config.yaml
model: "multi-label image tagger"
image_size: 32
horizontal_flip: false
translate: 0.06
kernel_size: 3
init: "torch_default"
residual_init: "zero_last"
lr: 0.0022
beta1: 0.95
epochs: 3.0
final_lr_fraction: 0.1
Rows from block 4 of a small multi-label image tagger, named by matrix and row number. Rows with one number belong to one channel. Each number is 128 + 32 x the weight over its row's rms, rounded and kept within 0 to 255. All counts start at 0. Numbers have three digits each.
After each channel's rows are labels from the 100 images, of 14976, where the channel reaches its highest value: "strongest on" is what is common among them. Only what is clearly more common there than usual is listed. The data: scattered letters and digits in many colours.
# convs1: grouped (4 groups) 3x3 conv (model.blocks.4.convs.1.weight, 96x24x3x3, each kernel summed), inputs within the group 0-23
# convs2: expand pointwise conv (model.blocks.4.convs.2.weight, 192x96x1x1, transposed), outputs 0-47

convs1.49:076148109142121057129137176079096124150096085123122103101124181082122118
convs2.49:214134144174055179087106061185147117144133102125130121115129106084149077132150106114159124151129113158079162142107102105142159154147099127128146
strongest on: green; brown; the character P; the character 6

convs1.55:111137167161091168146150198142119143103104151196155169108159153117165122
convs2.55:160144175128073162075139122096130158124122184110144162126095108119148138145116089049136139185118094113119127175134123111121200127142122097162120
strongest on: purple; the character D

convs1.57:087112158171117133162108136101068129215125129164160130131124116074145150
convs2.57:235168177150093171075141093165140136125092150130153112173179109147160120128150119113144127156143078124153146177131129124130145061126099090164089
strongest on: red

convs1.44:121081115135111196088061150165146159109080126149142084093122113151130106
convs2.44:139156148130103120130153127080106174075068180159127107135107139120149110130107104088129157175163129141122104144168172162107124095193151110148208
strongest on: yellow

convs1.79:142157120095102132152147077081149132100139147096092060122057087135138111
convs2.79:131127146033106172174100124117110108114079148127171118141120143175127165152140129130212128123087141116108096131108197192103123141109127148154185
strongest on: brown

convs1.15:097060120119127103127139141129125126088113025135124129061126107149136128
convs2.15:091078120085127108134099162077125147147103143143115112143148133152098123089126132139144134087118131124150130089096192092131112155136149122160108
strongest on: orange; pink; count: six; the character 4

convs1.8:090073112095138095108131148111134116097119038117150132060156116155134114
convs2.8:082119101141143082126151129079108153149061152177108122132127137129130157132084132119092122118099127076124119102100176131131107136125165124229117
strongest on: red

convs1.18:061118145122134156126142132085148044142072094132076145163143122140133141
convs2.18:163133067126148138127094153158116069155156100148107137110068234126082141159124099117111134104119130138129111134141161142143149170119121154087136
strongest on: red

convs1.89:168129168140106172164048130134151146149099071139162138120160145113083156
convs2.89:181086134089129145152140047052081157163094157100169160178136174097144060144126116076090172171130109128158121142150166081091198095107085119175085
strongest on: purple; blue; brown; the character W

convs1.86:115086107146119100137098101112105051113104099145069055110095125118143111
convs2.86:128137139123091136146143151115147184132093159127164137105165121148109137149133144157093129167178153073154128105100132172146128129105151134110104
strongest on: red; pink; orange

convs1.42:068082102144120153110068145135172135106069112127151101096125130142068101
convs2.42:126111129114111127088158121099139154081108103158168127146078123159166155107073154109169087135151111203139081145160135176153151124156182120082152
strongest on: red

convs1.3:061107116104038124132123160126121098107091106128099135114115135139068090
convs2.3:135154150098126127149121119154085108081122135114095155148098153152227141194099116119102152134095109121118118207171150134138108171139136138128105
strongest on: purple; blue

convs1.67:120155074144088085120160106102102091104089127171108052092110133131117097
convs2.67:140084091183051173133135103167135117123121085096180128120114102140120128076118138151169115125101160134030104125176124092156088118135161136084173
strongest on: green; the character U; the character O; the character C

convs1.46:048109107142071168120108109129120154107068123107126074109095128141100099
convs2.46:105126193111080124104121127144115127070054188110138108131127137131122128168104164074139131177148060125090082175115138157176170110163160121180162
strongest on: white; pink

convs1.45:054092086159127144120085148146170139111107119130122114081112125113048110
convs2.45:125158121148157106086154156104166161088123115145174093111105167188175174150089130107122126182146122214142087162159128152178113147161201153109169
strongest on: red; yellow

convs1.60:067144085136109109148126157136083089094138160131094115050129145092113086
convs2.60:153114104146130132157158154132170131176154124116185123111128129126109119159130131136116130109092102080158142163131215125054208151152097161127112
strongest on: blue; brown; purple

convs1.34:129134112084135221168148173117145159142184148117121094143120177150115129
convs2.34:212131135127114164164142089138083118148105150129167112169162172114162126114131089087139160163145088139122149166144213149087111140122104133130125
strongest on: yellow; white; orange; pink

convs1.26:128055125107097109118106146165100145147116056139165105056126128159142120
convs2.26:122126126127118144137134072092111157111085132137120149150164138116152131084139160115128116171218129137176118179172125103170123044178147063096119
strongest on: red; the character Q

convs1.24:097191156101100153170130116169059170132152118164095105156109138165138114
convs2.24:208121107112093154141167048133108103109105101107138141140132139151163091146119087110106132178154140132116107159173175060164143118189126076167140
strongest on: black; blue; purple

convs1.43:156185135096155183148180178125132139160180129132146156183127140142165147
convs2.43:125141137120129142146157094059068147146080126065167150168131156149143075162073089107067113160141072123148117137131184111115166158135068098175077
strongest on: teal; white; pink

convs1.47:094056112130125104153073121141179131127106093097127131071119117132060145
convs2.47:110074097168147173087157133106137183033152120190136130127067177156137125123143148136118106129184145141162119137170107155241097144126202122100136
strongest on: yellow

convs1.40:076150112108087132145091132091035118103107106106094137130124101103082108
convs2.40:142092130099108096137110091151177155113108142170107116137131097187138102145145167118173106151140093099049114133143093108189095096163130114100209
strongest on: pink

convs1.84:107110098099095124122082120131113092047097141149133039112134104139117128
convs2.84:101179154136101178109208175097135143081131145101166125094085082166170189071112123140135121124123136124178126116131162131141112163088148167111127
strongest on: white; yellow

convs1.5:146103116114121097092099114095125133088154045123096118054109089160115127
convs2.5:131099127101134137070169135103182121133128121105133140148123096131097168061107113156103134126148121110152144052126171068139119172113149166136116
strongest on: pink; orange

convs1.16:131085101069090122100122098104104071091106082096124109076126084115109111
convs2.16:136135172101096155123113139153145112167123172081098120084166090122088187140191118166150086117112167061117126065056184159097097134110104142144120
strongest on: red

convs1.39:111171136138134108192138151101103171122155112145034135115088167123108122
convs2.39:231080130088104171195105100145075114155086151157153119156148128107153078091110097115118155151117061139127098148106184104132140090151135078151149
strongest on: white; yellow

convs1.65:070122060132104104114115180113105115130115115065087096129126186097136129
convs2.65:177125167155082140123137119212099113149127113108136112139142138109151116126124118104185124115135130224050128145133157141102147151121124126099139
strongest on: the character 8; the character P

convs1.83:119095149100139103126112143138121133097132098047150137077056145115080162
convs2.83:116106095174127122121172092095095133123146113219179204151086142130097094160087124139087125125096097122150119129175152122157161159108141138110136
strongest on: black; blue; purple

convs1.35:080123095131116140084125128100111150115094147108127115102106137136034057
convs2.35:154155125129079117120141096154171130080065107159116132112120187149181116186090203110172093147104097207096075147174131156158103101142187156123177
strongest on: pink; white; yellow; orange

convs1.77:139040110140125114102074117120114135088058126131156132091102089143111106
convs2.77:100107165113087117183180134118128198109144191137201112109150105180156149091091119145142099164127096116137074117131110162136110111103153122055102
strongest on: black

convs1.4:097120107144086138100049152144110116125128065130081085122156126082099097
convs2.4:137134113120121126164132117109152142062077141185176106136094124185134137121156149098219135106113130114060077109159120159122123104124137127137210
strongest on: red; the character 2

convs1.13:105076129110130097114092141127106090086091064096163121055094125138119124
convs2.13:083134119100112104100143180126137154098094197125104134126106138148135187138129113127131122080117149110148111057106149172170102144146210129157124
strongest on: purple; black; brown

convs1.71:076141144108078116125068100088141100063098095101118148082124126110090136
convs2.71:108122124173153124112135147113138171139149131174166146165047174080090086194104156138112128176053091077127152117144090137127183171154130158168095
strongest on: orange; pink; white; yellow

convs1.59:122122154084113142092118172044158140089068104106126166099141151127124155
convs2.59:113140123129114142126160132116116176110112103107124146093045126112103091180094125093179104164120120125102111114163129142142163200119160151134169
strongest on: the character L; the character C; the character X

convs1.29:090113048129117163099116138110080139107083142089128109115108118118061089
convs2.29:170161146109077131141147122124153130122119121122132124094140156221135194128111182164152120104104100130066087088142163167139080116151099147107187
strongest on: pink; white; orange; yellow

convs1.23:116095122116055107106110112107111113081125116120108065134123142114080053
convs2.23:137090091164141111131126144120055087070146079150097125134110177145155133102101195112087128131140151192152132166197120155181064108141156092077121
strongest on: yellow; white; orange

convs1.62:073126116137113123131107091135097079072135114138062084139090098110124071
convs2.62:108174106176141088101136129176150090123149085167120139169102170115132112152184150122138110043089160208131169136164138109109149187170149160112142
strongest on: the character M

convs1.31:098117100108093071098143099076118051107108158115123099139122096101085102
convs2.31:103098105160177099115133148131143144174115133120133109130133132164114126099099121145155096133104114133021121104100150148078095132150136120095130
strongest on: the character 8; the character 9; the character S

convs1.21:084114120129103096134085156073144075129109096109112097075109154081103080
convs2.21:118138166168118208141102170084127176152151132182116167099101166120108165143134126093075142101144153097108155073116159127137163154134139105065112
strongest on: red

convs1.48:087113078161156079147134127156068085140088107168133093116114112082133090
convs2.48:178130110117120166127081101193108138076120090217168135130098134109137111203225148156190114081079152141087104109148184124155129116144142164126181
strongest on: white; the character T

convs1.11:153118148150082136123137123155111177144136144182160098162188161068116080
convs2.11:120122130162131151125158032087049098100117093154146201181100180146156136189095093120115167117168161126128107104087154121137135123144110121178128
strongest on: green; yellow

convs1.90:107092075102123083113159131126064135085092124081150133107114082087166146
convs2.90:105119077196178085136199095133144115137160086140189115135117159145086091173072122120099117149106057157126130160166116104145195146111127162167148
strongest on: blue; black

convs1.32:109139085164087132107138101118170122041151153106131096117123165106067137
convs2.32:211134118144176147095130090118189128093141103107093149120070152178158139119114171117135109155131143182118083105155176127159105181150138193172150
strongest on: pink; orange; white; yellow

convs1.51:125111124097097108085131184127129167106025121123136121107109096106114089
convs2.51:129141115111083122155113128044111168133137141158127126092154138144130117119150172107100147128122119051142069122137142126139144120135159136139139
strongest on: teal; black

convs1.0:055149116101077164113110130123081117108083082121110112088118116087089099
convs2.0:050170143150140089139122099104119156079112158168075146150099144117146108184093156084072155164125108140154135223179131156106151127123172162204060
strongest on: red

convs1.14:092087089151077067116145148138118110092110096100096148101107106066095108
convs2.14:194173167046105130160090129151126162170137124132162118139194139188103174118145122130148102051120113061123134125140171220068117137126082124139116
strongest on: red

convs1.37:062107099146080150126057123139149134099075100116124075097099100125115122
convs2.37:130124151132076112102124165107136153102064169136152112152068112125150118169098164067113109155150089123119087176143120185180132136146173159148121
strongest on: white; the character D

convs1.41:136110063146098185105150160134139163067160120125126076094154168132105153
convs2.41:187107148138126161132151092071130090115128118134101121170084159188111175107120136130113129104130145171144091126137182121142135147152106160163165
strongest on: pink; orange; white; yellow

convs1.73:109121109081120107083133079084096077145118122066094075124140117102086127
convs2.73:109165115079089114078068103149176093094130147105141113102085161156114194173149140139151128139060121133091139104111126138186119177113137188118159
strongest on: white

convs1.94:086186125101082180122182137115120179122122144081158121161127128164155167
convs2.94:179115123064130175199159133144097120175110124083121143119144139111155144116117105106173118118152139165078133125152211146059087135164084123128126
strongest on: green; the character 6; the character S

convs1.54:142123155110079133144135131047107100082089097161063105095157142133126111
convs2.54:139087095108062141129172095160131057100114090005172108078141077132139108145134140133119105188113181127108145146165103085190117137148140137121112
strongest on: green; blue; the character P

convs1.38:091080094075156100138072107103140148147096102133101132125113082091127065
convs2.38:137088151178149151144115163127126174110150099145172097102179168131098188127111191152080105159131128124153103078177139182202155099154140060079123
strongest on: blue; purple

convs1.25:099129141135110166119116083132069154124104163065049124127151102131096094
convs2.25:116154134169141178158133034127079155162147143149154138179116142092153100161128092119064141182091145067146106112100139082087168160145057147200083
strongest on: white; pink; the character I

convs1.1:098072112127119101115086149046104101127102116090134091148111179095106105
convs2.1:091098074105101137128156142100107120116120161144124184091090158126094116170099087087086138156095145133172092165184149148171150131108168117176127
strongest on: teal

convs1.70:127134163135098158143191213132140142108093154153159175121160159116166132
convs2.70:141144146132046170088145103133109156111110208119127130133150101143142138175092116070179134173129074128106144174143156124122159110137107087177099
strongest on: the character U; the character D

convs1.19:114108113107028121122143106103102142106103127116057112098107113136100083
convs2.19:140105118115143114152146102152059102112169096103114139168135143134255111116116188134096124120140113167136163206191120135096046162139139130093103
strongest on: black; purple; brown; blue